A small masked image model, trained from scratch.
Model: arch vit, norm layernorm.
Rows from block 3, named by matrix and row number. Rows with one number belong to one attention dimension. Each number is 500 + 40 x the weight over its row's rms, rounded and kept within 0 to 999. All counts start at 0. Numbers have three digits each.
# v: attention query, key and value (stacked) (model.blocks.3.attn.qkv.weight, 576x192, the v third), inputs 0-63
# proj: attention output (model.blocks.3.attn.proj.weight, 192x192, transposed), outputs 0-63
v.21:511468523570461538514482591478559505443450450514486466497487492513462526556481496485471433522460508484551531443506537489484472539504483529505466518460485517482489537537592463514489553578518516
v.22:452546492550534492523508479507517496445488550548452522473482491495516447484517594482455510500483479582545537535462493519402503485479468517496535556430474529531497478491523582513442489523566444
v.23:540540536533407434440513499587456472446513528484533500477520449506499493455497524512502458507460450594558536533477484485472449494514474470571464494526561465485471467521487487472527488473535460
v.24:505554582488499494427466469526439540494502479469496521524450519493471523540518508523509485456492564509477524513501417498532489539588496521471459539503550447484513540514450454513511513504494499
v.25:565531564490528568455509507477490453492507573562469501452439417468491491498484552484426567485467500501493525474504398464547490469472418494514519495469537575475503480518472479456521430523495499
v.26:489420444481521477554426501535538541452563478513546532449485454416538537521495454525440502557518447497504534512499482456522494550506490483481523540553547561494475565432481487516515424499472492
v.27:475523532490531540490507451563508485499480503466525479535579412501524602521482555533531457460494566549534559502483472557508458455468512516504471451501507458486517520578502548392471462447522498
v.28:514539466509508483503519549561505457475554470459472419483558461558563507442507608489472542503451510525563458507506510548430502509447477484466484523473482477501570443443478561490488445504550438
v.29:511453521545401488500573468566504521543531413417517475480524525574485518434575519456568458453540496442512551547532529578548493589533443476482467451480459442544452464501475446542541507520491452
v.30:504439458431499483493515453510452516477468486509475540426435459540465471476512536479440498482471563526558531544512516487416456500496498473442523559567501499486564546516441394516532445521480479
v.31:583485509414518477436525508492488527511513505545454519511525561506562506464495483407497500481470562505497547550441495502545493462470538521549552558544503501446491504501515492523479463488539466
v.32:541453539479505500568470463475587459452446449442478468513484590457520485460484503446495613519530495483473517537509478465514543539437516498474537469501443551566513472569533453396440528542454465
v.33:493525602467575493491476491472536538489496458468499419538482520521511580527504524489424537568494431497507501467552472511525464450511528494546514540459503444506486486525596499468524428498516503
v.34:508484511530547503495540465461563492457411402487458554492460560442452575499461528499497522483527536553496476495371566425531512446536512509518480501486538461530523481529486498498477483507498604
v.35:500550428498467507505430556549530499495491539530472450506540412437529554433471460499459512533473537532487487469454478537473500498529513490433529479545459516519490474484560507519456474515513487
v.36:524511530495539561480478482480506515545506504463535481505577459449512598523438477469516499519493495440487508520456468428481583527551465531507449524540517485475551542546475482440486431513510487
v.37:539511509479515467463465515497566428503491510541580542517490496502475523543505481470555507480517455526474439493500480492442529504478477492521586435447476440472457395471442486489485554498576511
v.38:556541418520522503452516460454439489475433456461472480536531544464465549481490546555486541505525473520504467506484542466486510492554585521393538590573585446507510507484472520484497445515472487
v.39:593528509456558496546505543439502521506487528455551556546424485543460468516454495462427458464488507530447488553508520480563461483459497525506416498527520519507519525455408477498488482515535491
v.40:505540516491455456480570471514579478453491415500533490533507463468524512512434531510543549517478496504517456510468478572555473560446467496532492452519496468517485456525584544490485551480469590
v.41:492471412511454385477439507544481540601559503493494464493453445547432544526524469500486490514466527456449454444403551498485423464570479521522542600525526497514495508553492564527526544477528472
v.42:517476464554494476490478554518516486537399464433581472555455439556516602557484505513417449497452566498473512494428532532400536440488523444474551526444489411523509504472493546522496507540532540
v.43:529482503477520480447495481520434522459497522536548531534505462520495549572538517466509451535480440472455432500541463478586526535476523481478468483487506482517428484479508566425455457547522570
v.44:529463496559455484511535584522468540515523475538440552459515535471515505527482486548517452537560392480423460518554522518555457534495506464527532480507484505506465477513573441490469530533424478
v.45:499550469495489514492496468603515537507434483461524466580474514522508535457508522488496356421423623559545557509466501510503503462519470513476515438464533545495499489521426563472570503500548457
v.46:496536478485474547472507495525465526524543517406446530526558586570483458534515445624517533521506457514432414506503519542398457503434478492486516563488471501507445534466452495507460511428454487
v.47:559562475505527432456417534501486528430496476505519545496483501441494474472564531460591557464446516544458540526492501502539462462487535523495484528544532471469457544519533519487454478556546537
v.48:444446467488479509589549459470490499514505478498475491482492508512526549487487505567540500522554591449465509539497543473441463552489496499546534528509572558521482541450474504504484485523422493
v.49:535545541500475470511456565487435480454512533491446499511527487484483588474414508451478516499507480474584447522506415521470426527555515465435526473432457516532508527473434458468515515401506536
v.50:453503526434532512502495467467496502530471460468443553461521531463604550521534566512522504479449447534488476507584485511475438493540539478454500479476501440507501500526518502458495522499475447
v.51:511528527447434520523467475441489488479481402541530486469526462514596460500498452540514485439557514473480510471520537490564454493549488506551435573548471562573497458455511489489446547534464431
v.52:523510485501525562503482545551555483473469566476512482459462528510549482477448542446521532469488512489536463470540517489533452435530568492508474544447454511480486485466517487541493481467522504
v.53:546530483468474502420547480517441528492471504472486503531530449472498521488500507486518486501489554439492514477495499560577508561477525604504486533472488513524501466476501554505466541478505493
v.54:533485588476448509512511475531463536455498400479526544508452482468512471437520461448464492421431542486514480476533552537543478421521603450417506502494505542552499507496522477561418530469520486
v.55:485518521443512430400526495578434569518536577510457531513509494526533514522558387470514475499483460513515485502505426544480493504475485583471457452516528494430474535498440536469474471496534509
v.56:542479491549541421595468535525472449474496519467508512466468534488462491466411586493480469458577499526526489520448523458434570584525555458456476489544531513547465512444485485495545421567527472
v.57:447511474539523509537491479570534493567507478568429501447516510518435527527591487554535508498500417466489509488479438555497461542508494559508500516569551472464571535495412486498488526515520537
v.58:543561471493520443472458543600473481489522549566439497531546470495540446517509464451459493575494466517479493448458457528522450504514436450542517489495501473447443471474516531507502535521509513
v.59:435543505517503424534545522617479484478473563448461567518467567498462541556479489505485474544477533502489505427497494488551470473548468577518555503594580470496519468504457457507465541540440489
v.60:458488417470503451494551460520493474492503462572470372488516522531504426494516482545504551529489438494428469495465479473474457509507492533484512419543548484530466512515510502510509560553472596
v.61:484510488454509587538499473497489565530542391482533519474530530444593442459566553504489530504560518519518474510533487533452426505505532484501408536504582479514510426444534502523487505498451513
v.62:556515481515512470519507527469472583453411509557517550477544510526479472502489512488526507491523497456490475547541500501511484538491474473498565562485488578553478499535559466528528457543494461
v.63:488476462507539476495539488428491520545492542525489500529549489480530502482506470517508504587502478505480457515503525458449502549445408432530447456564527466496479456517525505475524516569496455
v.64:423489408492526458500487456504461441499533607550526551533551499484517431473468490486506495461494475484518509525499499508530506420566481475504490495510542433547505448453559493491546534519492517
v.65:460528515484475537544506489578489471475468503496472489486536501432571539512467608514478459521399559468515511511488542469492481478555587493550455490515480489521480543469492502466538536492528507
v.66:513530437554532478494489529421501474420484594507541524481483514524438516499419563562485544468495473500453477453453494535505450530515436425494526535552447504523426439495502403529576565510458476
v.67:508515537427461495470397477448500515472521531603510530544581485559492430465437437529494551459478428542528460529460520468572514559513498452482493516506436469523542476517459485562510549453533476
v.68:506461493529518515530578476501521563540493417470533461510524446473495474543493539428489522497561412471482490483483586558492500459527529490506491485476480511532508526465508340495500549539465536
v.69:472450397467503478502499495488537552457474513532478397433527518427499430490516519489539502495523490473484473468447483525445589535514483559476463480482541504554530491523498470523507530503529470
v.70:469548466531571509531421412500436558511502557503539513568505518510494510484419466487527497477493471529449501493495490456534532499492489516491522520468511558549519458472551473513523564444559444
v.71:494463536501494509502563505464573518520477481495591407507477508503476498475487516470517551436569517440500467612498509514526443545476430478500563510499531495456465475439577475526549428519477489
v.72:414507498469450473569464538495548493548550459463504456495495511456583494424498478506547481541506489516489523492523519394513552506545557519530455534562510398524489553497457464474495482485467470
v.73:463450512483530529474443452453462456537559459474503547474543486576463513478560559517523516490539499531487494472520489543478575472461507500480453600559417509468515447549502471438541586470521444
v.74:490547489532507508457511521507454465445573545481514504459547470501470561447541591480582539487407503487469534449480546519545435495513509542454456436457468492460525588514490492398474540472486503
v.75:406455505515494565490465497511569512469534485468570499488555526380505501505457561516486522463552534492532483549468536488467506526455529495574510527573451497490540495542484445515523494476480546
v.76:485512493483496527543478496553515454507484507486505524539515513526474596520498517470524503434488446449548500512440512560527439569520503551510503466494499545479492474493534505524513494527435500
v.77:539529464466472523500504519409476564429559542517469441427540488560544402476461462479501499488455535547427448495445493521534537478512502570488551524433445553475487519522543421505424500460529493
v.78:549584485526525556497573493461536450556544538501519525556506547527579539498486496544505454576526596452469505480530485518462495434517439534502488507500489493468532536493515489463519511487519447
v.79:499570544555503556475507508496527522458435547489476616542465510543517508445491476449424506519485512552514554575505503490512451559510495513528505514452493472428508461519532609523517529450523466
v.80:470544549549493475426548494523452524475529514522500555503556455473520552554434538471459459542489536474473541451582466511469429477491502505387473486491523478513592540507488465452546546486507529
v.81:490493478507529538483495426491552486547490484529486493436576549475520530494528548447503455528477496554461495546509551545471576506526489573515461507446448514520459514458561519517500445465523489
v.82:513437462456549527503520497548491596528511504510546549437490519466456476493536543513481548517443520512489503501449547488461545494509515525489448440484495382577519494517441477469506470582533499
v.83:536490518474539429490479515489524472512432480413487457452433477430496565507508562442466563494555480488486494394541476548518457511503531561447564513567574484504507487531462551512456512514520539
v.84:564540491539495458536528540510520417523462533523530488485532547469567496510522501484465436563530561507511490452478542459487564494473511513541490455577508560394453469490490580500473537421445498
v.85:469513463544551581531501375461500466474507544566446532514545457535468477484536539531477488530479528504482534451471490507564522484504531506411510526502462442473524550492557539509588563475564501
v.86:513536498521457575517530525579485513529505500494474481548536524512537476537493574474509514576421557502525475519472570477494434487471558517544429473422500472468516546547490532535540513479471485
v.87:542506539517515460441459499522448528487555472459519544484531520485551463413574513449504499434568481488496488494501496536500526476434466497459429471473460516463545500538468518521402506485531482
v.88:492509523543538530549507413513564418457441465501446504478489496581506535501531478541490470441493511479488565487567577444505493604484478483502538514553504481452578490523423470536515514499508476
v.89:500490487491502523494544500447513540521495504481452531473406417525514513513571520493470501468538505475479491513508490552541482553531533449539486479488493522480467543400475483480471528528530443
v.90:543543553543437438536466519547561502526473441451501509534474482505455457532570477468514521478494547560533487550516580480491566538491504494515475470473481485454479607477468553530448463473564539
v.91:551500457532434527406506531505540516436474548505487480511557514528544478504550469522551446552468497433437481500501513542471512495451517520524501560532536528453464432456461463512468497511502382
v.92:533503513445523573492502538442472432492475501495508530482506463600462457519614459492532530500498503515455479513501557499439500635464462523522495515508449520486481443441556536444494540562509530
v.93:473517556443460520532474460486528510522546511478521482526473449481501443497475476515506560504493523566505471467501496457519439545563555579531571540575561557481530481447521455514490556486517489
v.94:467512490471527515519479528612491520535489454507535471430479521567497520503549532566517431452440562465505558399539505513546509542510541578573474474483490444468469474547483424500496552490523460
v.95:435536502514484563487442463522473541493487609495487507503459496525553573551501481448517558576442468582469482541497530453460479533504466529524429427497521480500491493520477535526528441470461485
v.96:442501518495446519497529488520507456519469526467512448545459529505470526488495483490508521582487503560520563488454487527562553475456397479530472467463535441505498488577590499509445575494534532
v.97:485531517396478444503417479583562440590498546531519428559535531520562502536471431541500501509498460499473520531507499546531570500493438529490524467488436495454520498543491526457513509508514503
v.98:493495438505468593482545469492453526433575413518502490481439498452497537521413427561544452560501466541540467544462528429510486570519512411421472522514514584495469537479519547447530434461562422
v.99:468501494473531442528549441523485479524447506439490512524447465541461506475470537505482500490537451527454559536530521441485508504506475481509489517454452541456457506491545500423517490511535537
v.100:497550484451528503530467478587516537534488512428485497477482520467484483429375460496514513501483459458438517509498473514484525451557557502543425538633481504497513522553470475518433498540560550
v.101:510464495495502498471538505527468415494527473500575470569453449502544484453473501511509543492502490481487498473508476549461517508545455591506499511447541515488561483461543556508500518519505591
v.102:489486527542583485567449470482540551445551551456491539496447578481497514434561547535502496526494430537457467488492527453524553494516501451507462503507500497494462475524559547506591482526485552
v.103:484522489493491560472501477526477538529503545521482557484452428484524516523594491467467456487492537500526568492450476474519577460476533481512518483474517512462558482546563461451523415516476514
v.104:512571520513567498452534522519479498554463525557514571542452520506581535436465556549589528537474456513451457532493461542558573458415452556550510525475446453523461509512486485459468466485537486
v.105:379504512565438504522572514428505494496560433504464498533558551492588440496548456545523470405459494492495537498455494512458492519455494532540498470423480542514454491563468538454564486504497504
v.106:453520497512488506478486557508521486568447513467483481490483564518477531484510509503499490544521561499509457472521567514479513545525487515474520421476481534540493429530522507503487548496357510
v.107:452514473500461520522510509515505536470508549490492404516433466574553520528548533542492495486559476499492535483504549459488499436547556500506541453404465475516503514498491531509531562492514600
v.108:513496495460463516482493533505573483418469538573519517546468496573517502534475497563499583511536491502496500364491461468459494490514546512476456576427544499499511471470547454487533500491543487
v.109:541515522456551463503495522485457500479565471418484439483493501430485531597520512600483484535468518555528482501518570544498488495529507424527528440510529567409560510551575495547495557477531535
v.110:468454485522479513502495470588472515542591476507442578491558470544516458452403500497501468482439457503542525450543498482532556597568484437610486465419489506445558497502466441431514487560485524
v.111:474526428465467512515488446520498480506569425456463483506544446480536454527507460488445514541492418485473552519468494454484521497557473409507526512544503575497571494501529524455501478443535542
v.112:530487492486432566496484465493470423567525515457492457517547511525516486485419491532493516494467531456527555592473435466510529478434520434521471512530498529433605512532515426460460546534514459
v.113:546512464530574512520549493471463535538512521548518452515509485491555542457473581553523451471513529375489476488519529507468531514538535468530575464473512453534428420497526562501560490513529523
v.114:466526547466431436512502506487515599464599510525500550492520506492524542422470491526499494496564462562507473447479531532409530511581462532533512495494513510470548511562533458531464438587515492
v.115:537473501461461523441490488540469517572510521460486468512467449506458520575502498431502473535552480462507533551468531474421414495532476499482519445477522490476529522523505509540472473480516476
v.116:530487520494474472464447483464464518473588551542519483530531475514540508447484546454460548518544532497528574520467532483485495498448504473512485469555558544493573468590471493461532494509540452
v.117:448481498569515526434477466525437473498562561506502503540514516423489507476533438456442479488482454496564405553403569473494496547499528500432498492557498490547492516494487507477420542491520482
v.118:494438513555434476568501536481509539446523485496492540450481477488504415568454488536561528491555410512526462506505486558548502469515527535432520509471573456549492525467466521541518541464486511
proj.21:453571498487546504503544525497431567545515603435484509497514571545495456512483501447496520502542412526484517531423476534500497502497507503544493492535517476456498470492463554454462499389493446
proj.22:575487577507476486512486485474466544486513522519519540481525522533512524467463481514524552460506481458433472520472499458539510543493530528561445390546517461477555521488505422537543504440493615
proj.23:465540507478498562564521509481529482509463462456408523534494566475516452509447511407530526520500557452425544514471506565478471491502584549478420456499459518498526521502475518557486528526465547
proj.24:548489514569540544606552556492522495522438526503514470461531483533484470475506555485458440539484455503565517514557500507558521468401546547537473474412499506499500482597483521471432419490448515
proj.25:472491492422454522533496464506458499498482418458520499549599605515490499512485449521601464527487460519495490501537599497470446535486566517504466446511466504560480519486511466535537518494466495
proj.26:506511511471416538490586512464411521542454532442496482557502518565496505462502491415566523422521537517525496517542554490521448525476431466522516492446415455574534466506544540539538516556527467
proj.27:490437519558520412487469530510524525540510472504475447497454523496493434499531450496389516614523461458469429472525557480541486481493553472527472535526473558501450495535476463580458466482515563
proj.28:479520491487531484522498440444475465515556500543495572505481501496445497518510443500552449483504548473500506515540535449548508531552554539494522460543475537508474512529531463567478495420450607
proj.29:498470462474598529544399550462533494498502531527556473513401454476481516524516439511461471569460533504506512519478492468502537497444491482466562547451557469461478515527483538497461551579501538
proj.30:495523470478513505543549552508548512506519482552461504569535519460550531420472504559627567538543489517509494516494472562505478481520498551543493475484450500485485499521565550519460517435489466
proj.31:455421493567486515550455474534507523562458515560562451537535462495472456542478490542503589492510481473604499456551542456435546451404503491494487462446485491498481470521594450446482472403468466
proj.32:456537444476544496469497531510455523509523514538486519533477537493434530533545451507442450516448536519468480525503502506467501444552421479522506525530467423434522454523474468521533491487553465
proj.33:520557442516452512504577569443439538510504533499490545477466557466505457469493517500528482380520522446511478500442472494556497562552515501477480492517472494460470486522435469502444513472506502
proj.34:525457478495437553543495442518441495512555553538485481506559458503601475467550538509486467512481476451485548426587445507504452486454450483525504496418433522506533440568521508496513486469491451
proj.35:557495486492553466466538454501436536511439499517443513509451526437472530544559529473516538503469439512416522460466525515550480519503488470506525496536500506561472538502478488507526488518504541
proj.36:474444530495483451514460468482506555541501501566526470548497536486437506549550509446388397552519486495524462450579575516514436482473554479512441508414543577508455485478494482552452483516501559
proj.37:482486466491523570496437461453478502426450495516470486543500498472473507581553520503422487484479496485532571480551564485507430416486525479461519496585500469554510543533534494528521461533424482
proj.38:487428541500442527578530493545532477577502495502445519488534452505532535503493554473499422478509539498480513464523455568521431464502440534541476461506437605545509438559498531493503504466516511
proj.39:494402527504470536527542444498537436480535468506548469511614539504540523482490488543533535513603484503522509485578527508477497510497486459474511523499503537507551479473577467515526464485428486
proj.40:455521472547596503457443485515433493511516487461528446538478534589440434550567453497460453550471511491496528494532510417451470473498480512457529514524473419485451471463490499474522538554468531
proj.41:544488547552483550547578514490507497424486524400473486563520493469626580485486538496493534488508457552531582521485454601525533466497510508492447446549471541398508509507450484460534507525464508
proj.42:526470466492552505502532524454500510524479492503456479527491525496499497544502529489541497476522471447489491465564471503578480531513491499460528499589476541443469447548423493496536492480470526
proj.43:491529539519478476501517466503502456550534431472465495463523503455510444491482485460466495522540558548523534462507552470447454458512532529532501515472451505471478511492456449518581496544469502
proj.44:514528495548537541464492499505492499522462512473480506496445415523448444524529492466578526497450583471492560496502507444440533518511493541474476483506535465482472514441437524532540494522500503
proj.45:472492496468480523530460497479534531523516512572543495526487438449492505501541444463457575604446478513471468496503545553461517477482577506500496483576476489498474518507594494548505537499437496
proj.46:498422515490576470493472493427513482498445442485516531467504436436538565566516564444542484510528531483512569529494412446555518494575466512451463468526518540506528434497510503485539437527490513
proj.47:472440512583426541534518453559501455564492504513457478464544490499499481494480451521435546511564522477517452491486517517387547435439532485564428515474500585488539487495471446503519547519447489
proj.48:472448481555480545479525518512516506510465504503508506537529529514528456489520562455463501516450416500516509482537471532541507508524464587533474496574400402569574466518565449535527566519550521
proj.49:483532494533496536474514458537429444513480478507558424523434431502557484572526515521513505526528573528446450499467558448539581498431474504535516530486516492488496480539528550525534502534494475
proj.50:504525432486505368485494515502445478455498481545557500493480524537519454417492493529529544500592531497465500533418502475482534470462441538515545530535450538466464426501525502537548551540532530
proj.51:476490498504515483500479486531483508480534518472452453557432531498396561463558501542456474492483549445463550504524477534428496515500521525467499466535456476478461555529489511459559485496535565
proj.52:532488449454518437495512456489502513436531447525497501473491433535504509500484542471510467533538472516530519511484493534442496560474384528422531494548563455519499499539466501544456489510478503
proj.53:495456508573526457528474546550562506570508408555541487514455518474480485453462523557482520536495507551515500456484504505449505514508487505502510593447513476522485510528504466472574515509441544
proj.54:538521478458528503506488515515461462466478527510492439537508432460520510484559510533557528534532512452460494517592489520419494530497494566497428492558512506436482517570433512483532454512400491
proj.55:500456525537488511508514529491593414576522474463488464536476469498535471477495531597526551508406525542435518467465559475548592494502501452450537513424530513526513423429581438481512598524502511
proj.56:452538543481461568501503420500510551541497485552471553510525448522510507623495430495548462514466474433423455526514490429540470403495501459474442474487479432466523526451465533502420512466506508
proj.57:511505480598504481542530579515554492490507486522519433456465515433533457464465505493452536456538541548606474483494441485522576526486443526484519482422423475519477420482565557497532503488548512
proj.58:501432498478506489513464468469510518500511505474549409459420518527439520549498494554523483453497549538485468478493535477413506502487527519495527525426457515481500524528539514490488409488488489
proj.59:535425483455506533481467525412536493554579468546580497450523541475496442449528512472494499443523469485502509543434478484456475511474577514465476537447424504491455540525577498500551529441542569
proj.60:547474510489447554450451440558571528531527520442494575512462545503446538482510495510473479439446508519526521431578487549482528548492518519564498465448466537493521426539514564450494439537504425
proj.61:456501484570520374484491489528481476468447594463447483499462501546487531488430479493533443473489519495462561445531531487515511495473543517525544521561427499506503509546471518479583505533490545
proj.62:482427440549558518514490488513486445502497467472473506521498511494563481541436508478484518520477538497457483511519503469512483506508533528446495528495450400528591562469388518480400553508513467
proj.63:448525523477509473493459543524527499505499498419449511508492559560528498562451444464473531479414460464507595496474532517533561460444561529505492489491504547464461547440533524450497430448540510
proj.64:494534554520404497489456493479554491587494398500411535423418561486532502512554493492502516433483485572479511517553503463511503513472496490484489445438563517460472496547456597486416470529483499
proj.65:544498539511489511530531431437487554527495502502500479504427496551488438512475479468485501526601476515520483467554476513462492475532504502479469423524493545476515481557479515554464460475458460
proj.66:491513496465441521469514474524460521508520388490445561492454518428478441571540452446467479452531535550482486580530518501517561470468489533498507520479516459464537503510519628535447503510505462
proj.67:502513562549534510502523430543477501515552495470477528509459500450482579564567506470470428530517557495412539478587535490494545455507540506502456472470535581520452560484486493414511466496472463
proj.68:494556519492518555529438474556491433466489545486467593540506512525491525460478489465511507525516525541464468478560455502519466577424525540528441505569506450523535504508436570381494460431520480
proj.69:483554527496471484506471437507590496511477484507537477544387511544524473510469517502465511488473491494486523535593515540560449515496487411536514449456522535443508505472496610492478521443511499
proj.70:524464535512481525545514533481558439432517452475502538445478458464461520528571503540500513534460524529446495482538584482542533478548569417458438456505524445528451538437439552429470510485421487
proj.71:559503434477471583492472495531508487510466478410471510521542487501492459530468530522494485490463500513525516446530560536514544494484532572465515555504478456546526551552464484509478579521527525
proj.72:488550470469498541495478517547421520461499570521464511518496448480416504522544504455511557444521497450497529492513437524464421523461449503454527389567520567477556418512537502477487530467536481
proj.73:530500531559478440485575562486450480421491522560480505445465475504510590457527418425547523494497498502553500518486523465483515560524410489479452438530568499512419505489504506562449536457470508
proj.74:470542473438527483489501554484489587530458426553489563502480480427479498481480479559442513568615468579560533526461483510524538491454415484523484578533483582556532463480542489569525458468520524
proj.75:516564509460523496495551482524461514489493496503496550525501508540538478522504452466555414527517432538515512549537429503581519443521484497438437517436557433503521579535503517512479486506495414
proj.76:557516450495513492463572497469500462489506425523479471491507551500520416460478523548458461559625474543494515453508481446524532486459478500483514578497423489554449524518526487451569523474543476
proj.77:446509536509538475474524479514532490500432524509529563584449521414452571460505483585483487561474448462578516487511533541491508509544475456526465492540512488532541521522457583551522509533493491
proj.78:471438526591531456496511521420486494445508515428483439511509549478511456489525464527508582465477485490565527495436520483497408479541546465500554467558508489526453493523474521512473449566485487
proj.79:547496457481490496498464542513534489447469444514526471518522508405457463536496528472518518482535575473477418422483514526430538449529543463482572492567529529547445519569506426537515504549471522
proj.80:510518444518538519554415593525582465498410442460558485533489521538527475499458433580521563483471548543496433527437575523519552507537514485506488528504539559456475485406461550550577475510469535
proj.81:486524557505501403514547462429494494498474539499548463476498531509541516463501489568470475491503467495561546478507459508573445491512491419474590431450429569484501489481464497511521514504508488
proj.82:474559513478477449515513455482509528519496486528479530517507503513554533529478411419519485452495538443476502524521474549523492478463543407519466510403546609378441509520507510549421440452462472
proj.83:514518442470466501495506482476547483439478543536539497516534490530497453498493510565551505472517532474551531555477491538454525466517526529552477504409540521474487578532510518475541502551478536
proj.84:518447519499518561483408462546495604492454469528535508500509465505432512525475516508507530480486447476494494475486509522459433444552530442539509488504503448551531511549476450532528452567508501
proj.85:487494511566520460442497572499519497516512484502542488496465521459499537477465402441525499521527490540546467603440553485529511498564483454552473472475513535483455507518443494525436476518456467
proj.86:520470482447520459512447473500543567506484517525524532464473491525385497456499484453496457456545480489513500420500459610444483575436513512507513505552551515539497475532504489504486455498516506
proj.87:541493508433521480518510541495522471464441527505446447440513487531507539466446522603512500561519500489526496506504550462512498482577477465498495509546606543491443553519426454477542545530514551
proj.88:509420506487499553477468502522490500518513522518513481509570443500454475495516479471527515410526563506492474553444434500466487441484544569510497479532505514520434485527513520526525561487528532
proj.89:517493549589500453514488488542503528516488444509510515558499478473527467521507556549529565536488524471531513478450447460510556530469469583472573512501469446550502455538549490464483530549459517
proj.90:510530515414542560486509482504435495505583600537499493490558441519502527474437518520489502518494476436532460473476453510561447452465513534501552499557500538480532408474523437477534556465509505
proj.91:411453535404520515472520531486508574525521472513517529550470557500425540482519537507457479540444497417539553472572523509530499460487530517427494417452509482537552532468536512513505535496502532
proj.92:464514519474468475398469440525519555503472479432475471490475478467488532500405479502511497550496528447588566471423467458512531432424539545504538562517501484537506550484541526567474463464529446
proj.93:508470577557533503486553505451495483531500587532496474535501420465410507503532528485519465522457487461525594491578442471549538535449533507441456479493435461538454497524569513421515499496494530
proj.94:517486494480502457474526488489535452501490453570582458522482447468496512446502400476460516497544544524535553484444430538470488520549447460437483605494473517546474503508563523549471481459507550
proj.95:511459519420529523520510556456500523537494471497494547487547425474419444466497470564489454486521477428479537445537493520516517498462523443479513543519517509460480540454535510530503507470546540
proj.96:528427517495461516488538465500422514513502422460430494467527457519557473476470548515468431465493452451555487539494466509467492526488585510531488502502442486575494464475452447505526389563450524
proj.97:497502526507499568399592467544436537465508485489478550489533517485450436437506548498515521487462501537488569474455498528449457505477512455554493547537488515537551541525507486565562506517445622
proj.98:550580497492499414492476507444521495568450509567459522464505545537445449415569549477496471544489484487522462453558434541489572474434527556495537448422496435518528543443442519512513528550465559
proj.99:540546486537475489476475557571521517550496484556511519507498566483545516510551524470477526512415539509484524496484550504498490489564498490501497573561508469552428464463468524544405473466476578
proj.100:531488555491482443405505497471480550490444499486543502496534596538498440551516516540408493513516570494508564420460520547572512539500533461564472436434500480430433495583508579513509486507514497
proj.101:453527515502547564539467492551505526424497526565506483440535570556464460555529500460490527467511486510515484550478560456485500494416544446487523533461462454478428486504563433533487481443470421
proj.102:486574452452488506459493485486496407542473470494484549521531408559482462477459537433486455455464603512496430531516474534526430524464505534513561500461544454501382497593493476495492508490509512
proj.103:515427496553401492519438449494577396432524518427508493464428518482516499460500523516509491532533450486515550527564478461501484451493473491484492575494526453538539527431451548503544472487487456
proj.104:548516465451472442504496485504490449457484502458540486454540481489471442502463463466459472503491496523474527551408514434469459532564453477548449512592502450493472444500519511547465522544492512
proj.105:555489526445524504480471443532529520504528432485580494517554500474490541510458502436480489476579491533480442478493461496482560523480487518474483472480463526480538563436494495535555562524483499
proj.106:486449501524451449523600457584495509483498447534467535505508398453448515529485466521497537452433481481451540532462462557365528508510468497488524548560465515504502557473466571473515538576554523
proj.107:536504543530472486450495491542496495454476486526552505539546552508507473491485426499501492464447508536551489594501478521508510511474442478508531544536456485470544536448541477471527483476531412
proj.108:534585448542591582503503500450432537547474514480470422465537482523426471392500538453490446500426517457448457505498536504594528510558450505503555439515495452465443537486482546517469494534557525
proj.109:517513490529429521478562425507515466453475483505439550505535507549513474513514489529536458456508512478447510530550430438485468495490558523497546551439529467564443505469442534538576464468437506
proj.110:555420477447445407493500480442472514486460501437507490524493465471509413525490492566520556486573487548474512523467478503490483460476505533487496503423499446557523466529458517541571495483486471
proj.111:596495566491494498506493506448559474503520476549439491554453528503551498476528538514537528517500580493434468467502512547517492476398529556555479465457525433535438477522499503540524452488445497
proj.112:533473535461458467510523478528468520444437472460489520439473537485535524545584504564480523525483509526536531465595484539495441516548600475477471520428496515533501469496465560564534443471493534
proj.113:439489536469527462467543493548471464496432540481480512439541511520477472489465486464437516464501442529488543500492492469537485461431465513493563481557466558534486561462483452461464503459576579
proj.114:518449468527557508433501491579492505544510583443577514555567527475497448584480476467450483494445497478514533500492496487546460466489485461498513555509491492491529515494467509482572543487517465
proj.115:479516509559465472523575528516554465407576473469568537512465580478497507489521457563519508475481584486476511493500466563511564467482480459510437553472538542537546500485476526500508525474492505
proj.116:459493456535501453461527478496548458534502550427463494458457548427544457533554497548530462467509475527453516475574447507496551492542544528509480545475504464472456496399534519530527540427553460
proj.117:554435566509464451511537484420562443458483479506470494490551425534462478492483514558547564511534512478448584480521472534486523476457490502585466467419558530464522479533468451560554487516450587
proj.118:471535444487629489546485506508464511528531478477498509501557548511514506487517522487454469557465523488474455522530465491502487524469467527509416464536470537459447487561447475534440502485470404